From a checkpoint of a small image classifier.
Training: 9100 steps, batches of 128.
Rows from block 4 of a small image classifier, named by matrix and row number. Rows with one number belong to one neuron. Each number is 128 + 32 x the weight over its row's rms, rounded and kept within 0 to 255. All counts start at 0.
After each neuron's rows are labels from the 100 images, of 14976, where the neuron reaches its largest size: "responds to" is what is common among them. Only what is clearly more common there than usual is listed. The data: short English words printed on busy colour backdrops. In brackets: how many of the 100, against the usual share in percent.
# gate: MLP gate (model.blocks.4.mlp.gate.weight, 848x320), inputs 180-209
# fc1: MLP up (model.blocks.4.mlp.fc1.weight, 848x320), inputs 180-209
# fc2: MLP down (model.blocks.4.mlp.fc2.weight, 320x848, transposed), outputs 180-209

gate.5 [164 105 171 125 133 164 121 104 121 109 138 118 184 125 180 156 130 143 157 174 111 117 183 128 142 127 105 155 109  77]
fc1.5 [120 122  67 133  97 100 131 102 142 103 161 171 145 200 108 148  63 140 116 108 146 104 166 112 137 108 103  89 105 113]
fc2.5 [114 116 213 168  93  78 123  98 161 123  90 124  98 130 182 108 185 104 139 163  81  77 144 143  92 114 171 131 172 134]
responds to: the letter y (25 vs 6.1)

gate.484 [167 120 103 138 153  53 160 142 131 112 126  91 172 164 153 184 130 174  43 167 113  92 122 171 166 102 116 163 116 117]
fc1.484 [ 87 167 132 123 136 100 118 128 172  74  63 127  99 111  51 115 148 188  75 128 165  68 131 145  98 113  94 178 144  76]
fc2.484 [160  86 154 102 150  90 133  82 103  64 105 140 114 163 162  98 153 147 135 117  70 160 105 112 141 139 159 137 138  89]
responds to: the letter y (36 vs 6.1)

gate.319 [153  92 146  95 145  94 133 132 113 134 103 106 103  20 178 162 141  88 155  87 188 119 179 213 145 121 134  90  97 146]
fc1.319 [ 95 134 170 138  67 147 141 127 115 106 166 176 180 152 122 112 126 172 131 102 125 104  94  23  61 135 120  83 127 155]
fc2.319 [109 102 148 112 179 117  86  98 110 124 154  72 126 141 117 100  99 158 111 116 157 137 139 109 185 117 127 135  88 205]
responds to: grey ink (27 vs 8.3)

gate.704 [132 125 139 160 130 142 104  93 123 121 134  98 111 113 100 103  82 136 178 125 117 193 170  78 182 179 117 142 156 133]
fc1.704 [118 112 117  82 111 110 187  96 157 140 105 131 123 150 150 163 172 109 131  97 127 138 131 138 148 154 120 149 107 170]
fc2.704 [144 130 146  96  89 173  91 124 119  89 181 147 140 124  99  56  54 139 106 108 149 118 133 161 123 118 157  80 112  75]
responds to: blue ink (27 vs 8.5)

gate.362 [125 122 163 100 113 151 162  69 134 119  95 103 108  66  59 110 147 129 143 133 157 131  74 100 111 121 111 108 145 160]
fc1.362 [ 99 109 163 169  53 122 130  65 146 158 155  85 153 107  72 115 135 130 168 107 134 138 131 113 116 129 112 120 159 193]
fc2.362 [ 34 138 133 123 160 103 117 119 142 151 144 140  69 126 163 140 184 155  92 144  93 100 112 116 111 132 127 152 110 199]
responds to: the letter d (38 vs 15.2); yellow ink (26 vs 8.2)

gate.648 [139 110 144 199 131 157 108 153 110  98  67 179 128  99  97  93 140  74 114 113 172  92 132  98 111 137  82 105 115 126]
fc1.648 [ 93 103  97 112 136 103 142 126 153 144 185  87 190 149 128 161  84 127 138 148  88  97 116 157 141 112 185 149 144 104]
fc2.648 [122  90 115 153 137 156 145 129 126  88 150 156  87 111 118  89 142 115 142 138 126 140 178 122 148 101 117  88 181 101]
responds to: monospaced (35 vs 16.4)

gate.427 [ 94 167 115 131 145  84 155 143 136  81 164 116  95 142 116 143 162  86 102 133 105 110 110 160  76  82 144 121 131 213]
fc1.427 [114 146 139 142 145 101 114 111 113 162 101 119 143 159 137 102 163 143 132 131 136 100  66 110 107 114 155 157 103 154]
fc2.427 [119 127  55 120 103 147 109 159 125 140  39  97 141 105 107 136 106 173 111 166 106  91 133 172 103 119  89  76  98 124]
responds to: blue ink (32 vs 8.5); the letter b (27 vs 10.5)

gate.429 [136 110 122 143 108 103 109  69 182 154 132 217 149 150 135 188 102 160 145  97 121 165 135 168  84 150 106 141 145 167]
fc1.429 [151 132 136  96 120  95 159 138 103 100 144  88 133 184 137 160 190 101 161 151 113 105 111 124 139 157  73 164 110 165]
fc2.429 [ 98 147 137 135 131 118 135 166 152  86  78 126 109 193 118 144  88 126  87 130 195 140 175 147 113 110 150 206 152 117]
responds to: the letter i (48 vs 22.2)

gate.73 [128 145 101 149 160 112  78 124  82 116  81 115 120  87 127 109 103  23 146 100 185 146 190 132 146 121 131  99 138 110]
fc1.73 [132 100 186 134 162  87 119 106 103  63 125 125 118 146 142  94  92  96  85  64 136 136 196 169 128  93 151 132 128 164]
fc2.73 [139 134 120 139 119  99 152 128  75 130 106 115 142  42  95  97 129 137 114 144 126 127  97 117 128  84 138 127 137 132]
responds to: the letter d (43 vs 15.2)

gate.288 [199 188 123  91 134 116  89 159 121 193 155  98 102 140 115  98 108  95 148 149 105  96 120 159  74 154  99 170  88 140]
fc1.288 [ 65 104 133 139 131 134 160 107 110  85 170 117 126  98 151 150 132 167 112  73 130 189 108 118 181 114 157  95 140 149]
fc2.288 [131 140 182 131  95 158 146 136 120 182 142 143 123 152 132 151  84  85 175 158 131  97 145 126 132 128 166 131 117 114]
responds to: the letter k (44 vs 12.2)

gate.388 [139 107  85 109  71  97 136 123  62 145 159 115 129  80 165 139 103 127 108  93 112 118 140  35  94 155  89 161 151 150]
fc1.388 [157 150 161 117 146  91 122 111 178 162 129 101  97 155 123 124 177 144 191 155 140 172 123 174  65 153 127 168  98 137]
fc2.388 [ 99 160 110 132 171 130  85 187 111  64 152 131 148 129 129  96 104  34  80 137 155  88 140 144 154 183  83 124 105 151]
responds to: the letter i (49 vs 22.2)

gate.637 [132  91 120 108 114 151 135 153 215 121 126 122 128 157 160  87 137 184 119 127  41  91 173  97  93 127 109 189 202 201]
fc1.637 [ 97 123  97 163  78 108 182 117 143 151  96  74 104  68 139 136 182  82 112 159 123  74  80 146  98 112 161 125 154 225]
fc2.637 [ 60 147 154 178 147 152 105 128 102 125 165 149  92 153 138  66 143 106  98 147  97 163 127 147 203 116 175 125 142 152]
responds to: the letter k (39 vs 12.2)

gate.466 [112 108  89 142 188 174 112 106 135 138 164 140 102 107 136 103 151  87 109 166 128 145 119 115 108 129 109 119 158 118]
fc1.466 [112 132 111 180 186 169 101 145 103 114 137 119 124  97 135 119 208 114 123 163 136 144 150 138 137 129  81  93 171 147]
fc2.466 [112 134 188 107 146 136 120 106 151 119 146  93  85 134 105 111 156 121 197 149 157 127  85 119  88 118 159 130 101  95]
responds to: blue ink (28 vs 8.5)

gate.726 [145 202 156 101 141 163 140  52  99 165 177 142 119 110 113 128 137 136 133  96  91 115 127 141 113 117 132  67 153  93]
fc1.726 [ 63  59 145 173 200 129  74  73 109  68 125 150 166 110 113  97 106 109  99 167 158 163  88 183 158 165  91 164  97 174]
fc2.726 [170 155  71 168 104 111 111 121 135 100 119 167 154 182 159 168 157 155 127 174 121 128 139 109 125 115 112 108 138  60]
responds to: the letter k (30 vs 12.2)

gate.42 [148 145  85 117 109 142 115 106 124 116  87 136 140 166 154 124 134 108 111 162 165 116 126 112 161 144 143 121  88  88]
fc1.42 [190  80 150 172 126 129 168 168 145 225  94 147 164 114 123 113  99  92 175 159  67 133 109  83 109 170 102 144 217 132]
fc2.42 [133 156 101 115 137  78  99 146 169  90  88 146 124 115 130 166 110 139 119  86 129 135 104 146  75 115 137 155 125 158]
responds to: monospaced (35 vs 16.4)

gate.326 [142  76  97 105 145  70  86 128 111 130 150 115  88 159 142  93 129 175 108 110 150 134 124 116  79  70 101 157 123  89]
fc1.326 [136 107 164 100 176 105 102 111 130 147 169  93 104 115 137  92  98  95 105 129 142  97 140  25 114 123  82  95 134  85]
fc2.326 [193 127 168 164 144 148  75 155  83 161 187 111 144 126 144 131  92 154 143 141 116 104 137 135 110 127 154 151 143 161]
responds to: blue ink (27 vs 8.5)

gate.730 [104 107 116 102  79 119 121 135  58 122 129  85 133 154 204 123 168 138 176 111 141 131 183 117 190 128 170  72 148 185]
fc1.730 [117 165  83 100 131 122 140 112 129 177 171 154 121 118  90  37  67 119 100 111 152 149  97  85 125 182 111 138 141 156]
fc2.730 [ 93 144  89 129 140 108 120 130 117 172 164  72 153  96 154  79 181 109 194 139 116 201 120 141  70 111 166  81  94 109]
responds to: the letter i (51 vs 22.2)

gate.99 [178 104 136 124  75 165 132 150 178 120  88 110 143 151 172 163 140 133 120 107  90 135 104 148 155  79 112 101 158 148]
fc1.99 [112  89 146 122 141 166 105 153 192  85 138 199  97 112 177 203 145  81 134  51 119 160 137 189 151 104 133 122 146 123]
fc2.99 [143 120 135 163 108 137 167 123 135 119  63 115  94 133 154 132 115 107 112  91 115 179  94 162  85 111 142 146 157 137]
responds to: the letter y (43 vs 6.1)

gate.680 [100 144 146 100 166 131 125  64 151  79 105 160  36  78 130 155 127 120 120 168 103 140 155 155 126 191  84 142 194  91]
fc1.680 [168  78 164  81 110 157 133 145 107 139 134 135 102 153 129 152 163 123 132 133 176 170 133 166  92 101 159 112 178 147]
fc2.680 [ 94 133 139 155 147 163 100  66 142  96 145 112 130  68 120 138 126 139 118 119 130  71 190 137 139 132 111  78 135 143]
responds to: blue ink (36 vs 8.5)

gate.258 [ 88 109 107  98 106 160 149 121 103 176 181 159 147 171 155 129 118 139 150 118 132 128 159 156 180 141 121 114 177 138]
fc1.258 [112 123 118 127 105 143 112 150 106 135 152 182 171 152 160  96 125  98 106 107 132  80 173 143 155 112 123 128 126  93]
fc2.258 [151 125 130 129 140  41 159  68 142 176 171 108 134 134 116 123 109  93  65  66 172 117 170 108  86 120 150 129  69 134]
responds to: the letter i (56 vs 22.2); the letter l (53 vs 22.7)

gate.594 [156 161 132  80 153 105 162 150  94 209 119 155 143 118 154 148 102 138 102 147  93 140 132 150 127 142 124 113 146 149]
fc1.594 [ 87  98 172 101  91 147 126  95 113 115 128 131 129  97 113  78 135 116 126  96 148 113  95 106 162 137 157  68 106 131]
fc2.594 [127 179 128 118 169 206 110 137  74 184  84 179 196  98  79 139 220 157 120  95 117  92 116 151 124  62 159 126 164 183]
responds to: blue ink (25 vs 8.5)

gate.697 [162 203 189  96 191  54 112 183 128 184 163  82  94  64  68  90 158 156 147 146 125 129 164 129 154 125 109  49 151  96]
fc1.697 [144 174 195 123 178  87  84 180 153 181 105  80  85 115 116 110 118 150 149 159 161 120 125 116 139 168 144  86 126 148]
fc2.697 [136 117 127 103 154 187 168  87 148 180 193 108 173  97 136 126 118  77 141 123 117 130 157 150 102  27 145 107 137 157]
responds to: the letter i (46 vs 22.2)

gate.368 [146 186 153  83 169 114 136 156 150  82 137 127 133 150 123 101 154 107  88 154  95 164  83 124 105 134 127 132  72 103]
fc1.368 [120 111 112 149 110 116 137 120 110 109 146 198 157 147 106 114 148 139 121 124 123 108 170 186 187 152 112 126 147 143]
fc2.368 [ 82 138 145 142  82  83 135 122 139 150 122 122 154 181 154 218 139 127 118 159 104  65 117 132 120 158 131  97 129 194]
responds to: blue ink (39 vs 8.5)

gate.85 [184  83 157 140 120 158 107 110 131 101 159 104  83 160 112 180 145 118 189 113 135 126 127 161  79 118 120 120 119  84]
fc1.85 [ 74 162  84  88 150 110 121 155 160 137 141 171 164 162 111 132  82 180  53 121 115 159 120  93 170 144 144 128 160 135]
fc2.85 [103  53  81  75 123  76 130 119 137  86 160 108 129 117 130  87 108 109 127 154  89 120  89  89 113 157 181 112 156  70]
responds to: the letter y (36 vs 6.1)

gate.591 [135 105 138 150 184  78 120 110 105 161  88  76 136 153 158 115 116 132 166 163 123 127 112  92 200 142 168  52 141 115]
fc1.591 [198 125 141 113 191 101 130 111 130 121  88 110 103 147 194 125 126 125 155 190 113 135 121  68 127 108 170  52 184 150]
fc2.591 [105 175 141 114  94 130 118 128 113 130 152 142 124 139  97 122 132  91 114 115 139 130 138 131 142 114  77 154  73 135]
responds to: the letter k (35 vs 12.2); red ink (32 vs 8.6)

gate.713 [136 165 158 137 105 158 120 118 124 174 145 174  55 126 136 131 173 167 106 124 108 141 171 104 104 150 102 140 154 131]
fc1.713 [129 147  99 159 139 120 201 132 166 144 114 126 126 110 162 141 136 200  90 152 160 164 200  89 155 146 111 136 141 120]
fc2.713 [126  95 110 162 104 111  98 187 104 170  95  76 116 130 118 161 122  60 139 163 104 123  93 103 116 157 146 106 110 108]
responds to: grey ink (25 vs 8.3)

gate.134 [135 145  86 102 121 155  99 103 134 187 162  84 200 143 140 108 104 140 137 151 132 139 159 108 123 117 122  96 145 143]
fc1.134 [135 126 115 117  84 115 127 193 217 110  61 157 120  63 119 179 169 141  96 123 101 171 120 148 118  86 136 204 134 145]
fc2.134 [105 120 131 167 116 143 100  71 127 113 150 131 167 127 135 106 119  82 161 180 127 147 120 172 112 177  96 136 118 118]
responds to: the letter i (46 vs 22.2); orange ink (28 vs 8.5)

gate.624 [172 155 115 155  81 166 150  89 137 100 130 148  26  96  53  82 146  83 163 116 121 119 121 131 138 109 150  95  80 149]
fc1.624 [142 154 149  86  88  90 111 140 190  88 167 123  89 109  62 126 130 118  89 152 123 118 133 121 150 122 180 146 102 104]
fc2.624 [100  87 220 144  73 142 163 153 194 106 171 129 141 163 145 170 166 165 127 151 118 156 144 135 111 150 141 135 139 100]
responds to: grey ink (27 vs 8.3)